config.toml
image_size = 32
horizontal_flip = true
translate = 0.06
norm = "groupnorm"
depths = [5, 5, 5]
stem = "deep"
widths = [40, 64, 120]
am_softmax_margin = 0.1
am_softmax_scale = 30
optimizer = "muon"
nesterov = true
max_grad_norm = 3.0
batch_size = 64
lr_schedule = "step"
Rows from block 7 of a small image embedding model, named by matrix and row number. Rows with one number belong to one channel. Each number is 128 + 32 x the weight over its row's rms, rounded and kept within 0 to 255. All counts start at 0. Numbers have three digits each. After the name is the row's rms in percent of the matrix's.
After each channel's rows are labels from the 100 images, of 14976, where the channel reaches its highest value: "responds to" is what is common among them. Only what is clearly more common there than usual is listed. The data: dead-leaves pictures: piles of overlapping shapes.
# convs0: expand 5x5 conv (model.blocks.7.convs.0.weight, 192x64x5x5, each kernel summed), inputs 0-63
# convs1: project pointwise conv (model.blocks.7.convs.1.weight, 64x192x1x1, transposed), outputs 0-63

convs0.27 113:125110096105105129065170047146151142170141073129204180073101169086169172120137080167161155127120102100101109138120134136140087096099068139121147107121115112110137125130099105112066145131162099
convs1.27 107:103098110109156129138121133122117115114140098091106123158155063106132104115159191066134111120156176169128120141132180085048176135114130102095142118123122112192065107103147143094140065133055088
responds to: flower

convs0.126 101:117109144131084150145086126139093148173111164130182103121140092148159055164124159098137163110123192089174120114136155121184157140134146138137087144130109154124151130059087157142179039105105078
convs1.126 118:148133178114144090134175183083126095101046147141138147141077110098155176128114111110119173142079134141124157169120168111105122096223104151131101119115141112098112091146132135117081186161066143
responds to: cross

convs0.175 070:128142116160115111118076127158148075105129143090139103100160125128127185117149055092070161137129165104059187112134092125076152156157157106119124148097160091128177073169085095116168117168108167
convs1.175 109:124111069116131142161185104081130131139154072146121098155147135064186128101197141125140124082158111130168113138128126148182074088158105132116075139155104140123136148092145129158183190119083069
responds to: flower; ellipse

convs0.104 090:157084136124159144130139172068152117081109136099088093122104096075107092188154072162130166100127149153145070165101136057176152144146139142073123091125088152158099144169098117148098174138145158
convs1.104 076:075166096169100077093127111123102101115153142092099143147122116191155085112088081173196093136117104117099171142127094165105149129053170133141186131101103094109136096109144117094131072157093152
responds to: flower; small pieces; star

convs0.107 091:136108108081110070120123150135166091135137175092158096146037080129133145107127105135128129082067119080105077131091115133191180081104136102133143111133117150137119126132095119094105089147038143
convs1.107 119:128201083148029164136092129166114111104153124148175147100123155084153100150107083105074085141122075138088165119114125150115128145133179092112149092102119149140147172146128113137111110123150215
responds to: cross; small pieces

convs0.174 095:130100135149087193102149137128108064114148152099115100129146137142124140146167154130155035112139140162129179154095094145095120081179170129134141112162130153197152060125170093176087116171107148
convs1.174 046:174221128128149055116131135152148153137108130156127126150110145165180094110119103134147166121153065089108054099134192123129110094118116183127117168098129136120149130136098164051150174099144129
responds to: flower

convs0.38 081:119116132139074114073161136108181083072139087114081079155108134107134098082105156124191132134111087174118161189098100148157105136130136135052135119135127068126129104173152071159141096157160148
convs1.38 065:164148134113109144096141135068132130160173134111124245164136102122157197104177109168086135078167110133141126158127138145109130105136122084086169164121171146142156156098153156059125119098090132
responds to: flower; star

convs0.100 087:158109114123137079133130110132139151097176150144114148143117151146123105169154095110131107121076153105127096255049137055153105152169101157118108127154076146099116111165159082140104138100110134
convs1.100 053:139141146141089127128071174085158108119182122108133118125104121124133146079063168164148079080149103180154134090160076150149134174141131100129179135138120161152141167079183185149192124118152088
responds to: flower; small pieces

convs0.113 081:082100139056096074083105088112139137087180142134165126144095131118124103129083095141165118163094217155164090120159139182179176145067138113115142158139115176129098161130135136080129105116130125
convs1.113 101:151119070111136146119120155105097111135052126130138178102090104125197194130190085103109127143124071115098205125125140134110118117166077117109156128094143108144118121098103106189077134083087104
responds to: gear

convs0.135 083:155139124129164074122127105088103113079104135137157110108105110138121104171171127104099050124093116118128166209125054135077134104179135118151065157081105086094149107138139131178143082158160116
convs1.135 075:169160160134071177140113134186127133131172101104111120144119107128115088127131172149148159149118142152100136118058169134171139172123093106114128077122202183139135160116184137098085176176189099
responds to: flower

convs0.57 079:142194161116061133057128150113143124116107106143116087154139129116121181133126174147139158151146182115131196152164168161169151184133154053140137157138151050133091150088104144124119143099143153
convs1.57 109:158045062127150134173076146117144120092149134084156141072109101109172149111168140073140108083083095114069097151067144172097095101144115143117127093154126132118142145098077121110111165144099091
responds to: flower

convs0.160 089:123146072104092126141114125159122107133177078175109126117117094138109142115153121133084072141190130199158093219089140160154117126101061135090160127109077129150091156118085139118142151156073138
convs1.160 051:152127153128107123102049123120124121104140085099102138199179138098146102125101162090127155168073102124103151074069156104109134071104124111148170202121170095156103119085102129136066121134157157
responds to: flower

convs0.179 100:081098125134077102108085127130178104129101161150108150129164126158155133146142151123173090131136125146126164178159099122123121137160190155069098140100070081132128086115148013126167083101140150
convs1.179 082:158129148035096118125155116125068161101216149140116094195144156124149170102148098133116149147121143123140083114049161121154086107134150155114118141130149190137132164118110136177076122106164113
responds to: flower

convs0.138 098:145160119116088142167121133095141072129157168218139116143117149140114077153164128122086098092107119137115094133099144164139118071216132153127062134099171132085122100124156148158152118203160107
convs1.138 056:122093155105064127127167099142123099098126087101129117088140144117102149151059130141124100132105181127120138155126131154135213125101152145117120101152056136120053199129133189158078168133171103
responds to: cross

convs0.71 091:132145164100130072149140155138123125175120147152149113117209091144162170115153206101102177181137172098135123133149114145184153118099175101154145149152105168120191112107103131139205110115091160
convs1.71 114:132137118178095175127095133113170155128144124146168070060116172164150159166119133065148136132114109118075084151109153159100096117173165101149116061129143156151092151165144137109051177129170125
responds to: cross

convs0.185 089:131126203112111081112120105102137099090118165113096071115085129183105148154163172138125166149096134102115118136172151123199158080116186126117114080146111195111164095106120117109200084133145120
convs1.185 091:143194150115158160144124080073099145100141122146133155145126108058126085101143068193129084106159093106106088172128128106124166108134124129144124187162128076102149067165141111155144135068075117
responds to: cross

convs0.125 092:127140150121085079126173137131062212178081148184144120158077100150102149154114156132092119106140150118140147146176129137196140150128075126137135094172171149139168105078085182148147136133159127
convs1.125 103:105152179138132173080099171157091092075170116144097112120134163153144102064135088191136140098114100080109137129087128130097148144090193137163073131157118186088118114183134080128095145119142097
responds to: flower

convs0.34 082:163105096142114087111118132139152038142186108150127181096097090073144102077157151161147114113156126153152129131090120083105056074113098144115068165082130118155140135124158110127113111161177174
convs1.34 057:107124127098131178152120131057136183128122068129061126129162153093153185128134061130148112114086091095093106148152140157166106138108131092104184127124153116148076109107044137172120124088096102
responds to: cross

convs0.152 074:130142123106081083077078138135100171139132099113180111105132130126170139162164088097136113111118119112123128122150147136124187121088116084116159142208107097117067142142115115121055185170147041
convs1.152 094:135136157098177149132141155115145122117108174113156084149095133102126143096119199115074200177134115102125128130126149097209129177133134095157143172071149155107198110154137143119168151087163181
responds to: flower; star

convs0.149 101:137091142132111169142106122125149164149178134168118063082089128171104106134136111081084134140098178162143072156089164128149130062078089133147126140082114153191129056153161134096106149181113121
convs1.149 049:108155159088100142155166116106160153098171073164111130108144148147133185095120098172139099084146067158129167156120103126150097181135111135149150109104120125061093162164082179179189111077117157
responds to: cross; star